{"image_size": 64, "horizontal_flip": true, "translate": 0.12, "mlp_ratio": 6, "layer_scale_init": 0.01, "depths": [6, 6], "widths": [80, 160], "lr": 0.0023, "eps": 1e-08, "lr_schedule": "cosine"}
Rows from block 7 of a small segmentation model, named by matrix and row number. Rows with one number belong to one neuron. Each number is 128 + 32 x the weight over its row's rms, rounded and kept within 0 to 255. All counts start at 0. Numbers have three digits each. After the name is the row's rms in percent of the matrix's.
After each neuron's rows are labels from the 100 images, of 14848, where the neuron reaches its highest value: "peak on" is the class under the peak; "strongest on" is what is common among them. Only what is clearly more common there than usual is listed. The data: drawn human figures in many poses. In brackets: how many of the 100, against the usual share in percent.
# fc1: MLP up (model.blocks.7.mlp.fc1.weight, 960x160), inputs 0-159
# fc2: MLP down (model.blocks.7.mlp.fc2.weight, 160x960, transposed), outputs 0-159

fc1.354 098:137115121098123080106106094061203110135101137149127171130114165116121170200156162084090113157138066112122104148091158151118142207086162104161138147181088104183087126154158105128173120117109103112095131183126114102120159155122104127132129153100135147104105099121085131149074140100087156079060168161109141108145152144124147168164165150075103188108094121127145074143139161155128106185107159142052200112073113153147100133133099097064097164110083068114142169126158168139149102108084129
fc2.354 108:092118160181113122108121137149095126119115150139157133101094199098083110136143032151145129083154125121141133114183111137126122120159067153106120171154153178121158102132146119171088133090109108108199111119066118103078129137137161114130146128129128181157006097051127132103202141138136121153139132161160189153171143102054159078155096084134152140109184143128151124158107142125123102149119174151134133111136135174123130064106141155041099120165082109141118171136117192132111127150104156
peak on: leg (31 vs 1.9)
strongest on: handstand (67 vs 6.2)

fc1.744 098:142174171143143137128123171110136130139161139133146078089149149151085116114071161130096141170158135159129129089184179131116102075100139117149166118077158144150129101137106074122112190145151100147145133091113057160081070076139125192174100152084102183131099106118125130122078103107147111097145142153103110116144102135094141099147135113127103080138109162125126097120109106141174143113113171085145165169146072149171191174137108157127157099206156154043103058079088144047164120134088175
fc2.744 106:114147189176152145125120125076172149186120068174103080145162069145171108087105125052093128187166145158093131140144144127132136107120117183118131135132097165084106147156114189114153131080129024105118190138129130126130160171133108111081140179182116128145107112139136152081139121132126099155126123110085138115148130160137156156120078161126200163172151137118081110132121144108133166118168160139135114112184105079183130149146139096176158070096134121157117087110177143156208137209145134
peak on: leg (79 vs 1.9)
strongest on: stocky (61 vs 31.6); standing (31 vs 6.2)

fc1.355 107:092168074140116169084097104128088110109166135129054139108113081140124121118145118061127149136162134145156121133174072150122116137149131112110102150169187138145157123160121117072095097093087144136127133142111067103111168142105194067170093120143101172163114146106132138134160185136106157172135136145164192090092142105058135108116107174064182070146141088083107147197134136161122141099132129141092147104149137124073120143114017142152093116140171172079128082101150086127180154129162126
fc2.355 115:159150183149111171140148115129204202142113125194078119170176127149153081128125084165102097098107107139138131061114130131077109153120097155119135151148097151068108121077137148149111099103120087147140112160041129132135137060137100101120159151136136156090125146148123145073068155113130112141110113118174085136128147113110189149119149077182123153105135094063140135077141092140104129137204061166106134074154099113081128108164159113113215141085113155188100151161113137121143079131162114
peak on: foot (29 vs 0.2)
strongest on: stocky (80 vs 31.6); sitting (29 vs 6.3); lying (25 vs 6.3)

fc1.510 094:156187142158116015116068135105139117156150102146146165103133162110152148109172164114152133127164151107131089103147188074145159138121130135093063138094143103061113145160125144101110161118172115082179130126071159137166147095124139124123139127116087098091146128189103153181142144121083131134213125098168194092116112155123106171150117085080100146123044127121140129159146120149132139131096111106079114159086113147113138182162101116150134194135124143167092120089060095118109094066139189
fc2.510 096:144110093074125073133127134165155131128130169144135178105163158164137150127093118121137084119149180174092121127117121154110141083129101133088104113153046097183075157079133135101144117121124117157098119118161140112127136158148063120128159090105161088135103097121151122144139081159161102119040114120084131108091089144126083105089093057140117120070082149146145118118188170194108164106157128082186086138138118164122105040149061181123122147139137033131139138112110169186133142167161114
peak on: arm (37 vs 0.6); head (33 vs 0.9)
strongest on: lunging (71 vs 6.3)

fc1.111 106:117092105133155202123119120132095137109152121082097140086097070114157139117167093102098082139142076158093103170132139088134115094116171136199128139139150158097152129136141129130086199193127132116175101085173136154118085206086176155124115171152108148099123169082049103135105140139123089080155050080122092112089129093146180072131112154109142125124107148182135140131145106135141116123130178102054157159079166173102109081126121173155105203170139130101135105136103141098140080157098134
fc2.111 097:119129115105140159143104161158101133100154113061097140111137119145189128181139148132121137145133164073144091083062150121160136129106134102112148118141126116136130106116160092092152085148146130159180103120093190151185097097115092098149130097079079180158171103140106130101175001203064157109103184165085074136115106140121067140109186122099141117088113140108155169096142129141126177161073136083132111106105116120140115106127070128155160187149168131132125179142081143069098113114157139
peak on: arm (43 vs 0.6)
strongest on: arms up (40 vs 6.1); lunging (30 vs 6.3)

fc1.358 093:168124147101083114088110151169122062172112152164072141130192080126098122105142152143079135156127131130161154172142114145156077160175171134159176105141123138114128068127139131100143116138146159172079144124111123145163112106167111066146147154174137116196095104119123140108165139130142158194089101033163156133123138149113114086049127095138147119135117173180056151081161123126145128178113104110058129104150071087112144125100114126173112085105195126162175130122089118117098114084181075
fc2.358 097:101076147122105115120131135122090153129111054116143134098157146122155146120136164067135109108159161153165134071106110088125152142111074140127108124172128131118114193150062130144132169128143190154169141104147141181109158130154159132191129091140087181094163150089146107122126143124119106191102109110182116080110109168145149098102068163137126114100100152161117110072130164147090203110064140101154059108178158131131033117189142084128160112127145126182140112104160119171062168187158143
peak on: foot (28 vs 0.2); head (28 vs 0.9)
strongest on: stocky (72 vs 31.6); lying (45 vs 6.3)

fc1.683 092:069181122097137138096087129152177140132112126126108090090109089146134124189102137096153184137152162104092102145155054096094129150035139121123167156126130194130123075099128176150111109140112178154083122074125109126132136140163129105113130153110186161141138187114091174095147104194119092112099117139138105130103117065097155150152167147081194145152116161168139102179145147194178115132094121093143122085189147110111082142070234102144160132156133158141098131121158136087138132109100137
fc2.683 090:125124140120118119137051147106158072110177203164111129149144113137117141119136127095091150069126171103095123115140179051178171144097117159122103052085093133084069165121134169122170101137141130132114116109131130159088075124123076145167158160116071148103188104146074108118176098145147124126145164127182070113110118132159114108136113126152148106111135157131085130043160073131135134136158130170095109119162170109178129157117077105170171140123142116157102098205105086177073104153112192
peak on: torso (65 vs 1.8)
strongest on: stocky (79 vs 31.6); handstand (63 vs 6.2)

fc1.70 087:097143180161173098143132096128174133104110123118164126098074187115112142146156150145101111110126184110156152134079111107097122124124131164118134127158112143153185134149160108153131106087054116165125098097103125101109086062092131109106215177118109167118142166093117181172148110130131180096082126118111128127118177186126157189096103143151132044131118059123159070086075153162099124109125154080116127153164147179087111126172194113091112142093177123131167098109118098086165137058120082
fc2.70 104:118146104131151114171158090157204064112109114176169066106128148083182102138113078124176130096144159110178105132180132099132118111106101167099061112124140148110115165174116139143141125151145120123085146119164109142142102160128134139137138188105122043155143117047143103116113172108130198192169116077117115104121123114143134175130106117135136143129091115093149102148142139125153085098179136149116131103218153119145105136117051085211137120154124166162102052101190091103168147106126093
peak on: torso (48 vs 1.8); leg (29 vs 1.9)
strongest on: squatting (28 vs 6.1)

fc1.587 080:094112084079111127127106164144190104144119164137083140081182130148052174181100166106141175122142127107125120109131114150217088121155108105083134139191140128087133140187124121114125145125131071091113088123105151172065069134151115099091148100164119109152120102140166200140154105120113091152103133094163143124146108096169138153102151164120179093138107191192127116093161120146145131120125071087073186164079106136108144122103168123055187133104138097121140144086081106092105128187089130
fc2.587 118:127146122151133087159118088156163075145093148243125112163142144113144076207106090123116101116144125077106135152138143076119125117123134162112139172125101109133150093179143113124112171073131129109113108115129195187116111164090157173102226124096115136168166102089136154112140192140144174121147150117117122090090112120114164101118098121143123114095065090085142148114151133111137099175185108161102117139103132123132126146115140076196118115162123115182117033163191092111206104117123125
peak on: leg (48 vs 1.9)
strongest on: squatting (42 vs 6.1); sitting (38 vs 6.3)

fc1.549 108:095116127159118149094112148133066157155141134105132104109127138121077144082140120143134070196157074174104172089137156113090116168165114103170159156124196091150182117109108109203158178074148149151133102122084124111073087098130134169121102122113098133080126149115152105143107161132076151049139069121155117114153112083098133154129100079139141184129072178182126101181116131189196145117111125135144146069167120149088120105132156185169124170121053189164141113110120117114146114090109146
fc2.549 096:161093181098132151088186109169147140168110125064092130103165095076153095151171072080121141127131140155152124104101089087123101162186156060079054158078072124118135125092182175148094117148102084126172096149157081110075126040152097146148078168188157113114140174151132121073112098118084116126108167125186131136158148133103105094125133144104165123112158152167166080146140129138101109122049139172097117108155140108092107047159143148153143117116125103138130165129126115110122173143137132
peak on: leg (87 vs 1.9)
strongest on: stocky (66 vs 31.6); hands on hips (43 vs 6)

fc1.646 089:085105176130094106121139122108155114126053150105148092150142187054150121127103130169152136092098116124125119130145114161155129111131129131098124149159145178152093101178148120109110123059137154172066127118102050120118098111141105129117082178116097130141149169109106175146156180156104115133078175132130185149149088109099186144132095148130117132160110138162088121133187096143171131167120204113137132140056113066119187075145125097100170168164064153099151119143163111168191167080055108
fc2.646 094:164114146142168072103153151105038080174174136173133130134114143069127116147089151091142158165143142164132136109120170114103073141183135126155131123068078105145050134124122165160066131157125103086140102118179016126104168102134152166141212150124146095117111128121111091211122118151107133133084127085137119117120132142109164122132202100120138097085091118164127128165180127120089084129153117113115140094118096104070086124190113101144143104178142117169139111120145154126153069176137120
peak on: foot (28 vs 0.2)
strongest on: stocky (77 vs 31.6); squatting (37 vs 6.1)

fc1.279 081:129109136161087137126120105097102169137144140181163132096092107122116136184162141094088158072198167076129156121116109116071100172144161101148197129119101137141112133129160156139107106122133090163166083099095137076137139135124135163162099098095149128134127051184121161131144187114172133094122099167136130067143135190146110121139112093162093049103083155151116171154172125168145126058110056074166165179101163127080122179150127144115145129080159177130143142123177171163130079090128169
fc2.279 111:156124119177139116157100118157151117152097154255141152142163114115178084172130106113111107099151135098120128195110148087125153153140119131091141142137109041134118142143108114085124181129132123108112123155153173165140130123124160146105147142132147150181128123122113099063146119124083217159171134120130062151099139123061132114102089148137131162098083117112109173091098110127147137137182121143120141150133161115134121168145166121183097100170092122142131053132164059068198118132128095
peak on: leg (87 vs 1.9)
strongest on: stocky (66 vs 31.6)

fc1.480 091:129176145075123151129081124108119113205141148141097177096100186107151137101124148139179066166141087109107106147118107165096084160136144147170124099138152123114062145119141135124123117103124081167196088108108107133111129157218121164188168110109101130107121170134163113206116107205177100141078076171121128141142060097097107152108190106090098138168090186155118114161114134147139078096123184069115113115168161098154163130134092132118186155104172139153108116109131115101180136160114119
fc2.480 112:199137120120142124120092095113180112167064115248131110132159147134137098205106103114134102092139148158109107164157167117105172118115134150104102169149117116117081107162102166115130137128127129123117141120122170135133133132140148102077212161141112166175087132154103095105127182133131173150178091093119133137097130124119190119135127153156160091055073127086125135149118169082151130162221130123134125147130168114122075123068180112182095111129115112167096025153108105122163133103158132
peak on: leg (55 vs 1.9)
strongest on: bowing (82 vs 6.2)

fc1.450 108:126111127116131130116115133141091154151106131141151145079106197170126193108171074144150131137187087138113122187087096135158075127116083152141143171054123118135111116172180131218167136142119080116143116083175065098114116115150086172164130175122084117162190158126116063167124126113126107084119098142124120153118095170126111112166162128144150131122139149061071151124158152156159174093135109087168095129148044085146086083150119178106154121157166171102076115163116098137098089158100153
fc2.450 097:147100156127162127060123148169127075151115219163102141089126131162078132144147159119141140120120155064102172094150074138118170098086163142174121122134184141102078122146125131157128176186139113097092109124150138150132160184146135110137125163159134106149171109194132195170146123085152155130179107115127158164104188129202195144162161119168110162135153134162096097136166138112176138148116176051111144107137077175174097180097090129093152123164106153148158086124105081121104104178160120
peak on: torso (34 vs 1.8)
strongest on: bowing (97 vs 6.2)

fc1.261 098:104166123098182180125174142173098144149110149100163123103182109159076045185096098100144140122136140123101110183129124122142084125146127138139144155152131129202132124113146123106171136091151085164107181141074100112038172082106189142159107149129101152127154147126158121162125123135153139101079081085141112117142082057096043149173162094096169126143061143166147102140090123137110130166167142114125068111098129190153190102128142065080131099121124114092124106143159136133153154161084136
fc2.261 090:161092128177167161140126185109137183121147199187116131161106144151079146045151179136095119084084119162133089104045123160091127118152110090128097123147104133095116148093129121157072085158153143135089132160109097086200157180155129141148130145126147126139192097114129131124113174119088110067160086183106165148094145151126131138140129165137130121150123170046182141147167135094150075119118067097099149101155132183109148127153157069200143128076107109120126170074116117122145125112099095
peak on: torso (98 vs 1.8)
strongest on: lunging (35 vs 6.3); star jump (34 vs 6.2)

fc1.565 111:200140139153158148049101094149155111174107155192070119079116156149161092130099165170113097130110099129142138109192134098211072124132137106131086146148142139112069140110106093124112021125153159130132139116113094181143136115153120094078133135152123091141185072108125128078132158177158183189122132137165110077133141137090155096114136149137087183141132097114165125162144126143085144147091126116104147141133155163101112102099064118178149123096190088073131099123109191168171137153113117
fc2.565 114:141205173110175155135097108157184113154141123159126124141162134145183118145169120124109030103118106115156138139188165099053096171188112107102109158139141129120068132079075083173102146182119061135147107150160098137112112066131157101125118127163101113134119151141139144129192105119187134137114146113115114156157175112090093180125101109160157122070188144089132116066148182150126215143105095155129110064138130122134081105144147110080141121113123127139071118182123140069102145126106136
peak on: foot (53 vs 0.2)
strongest on: stocky (81 vs 31.6); lying (56 vs 6.3)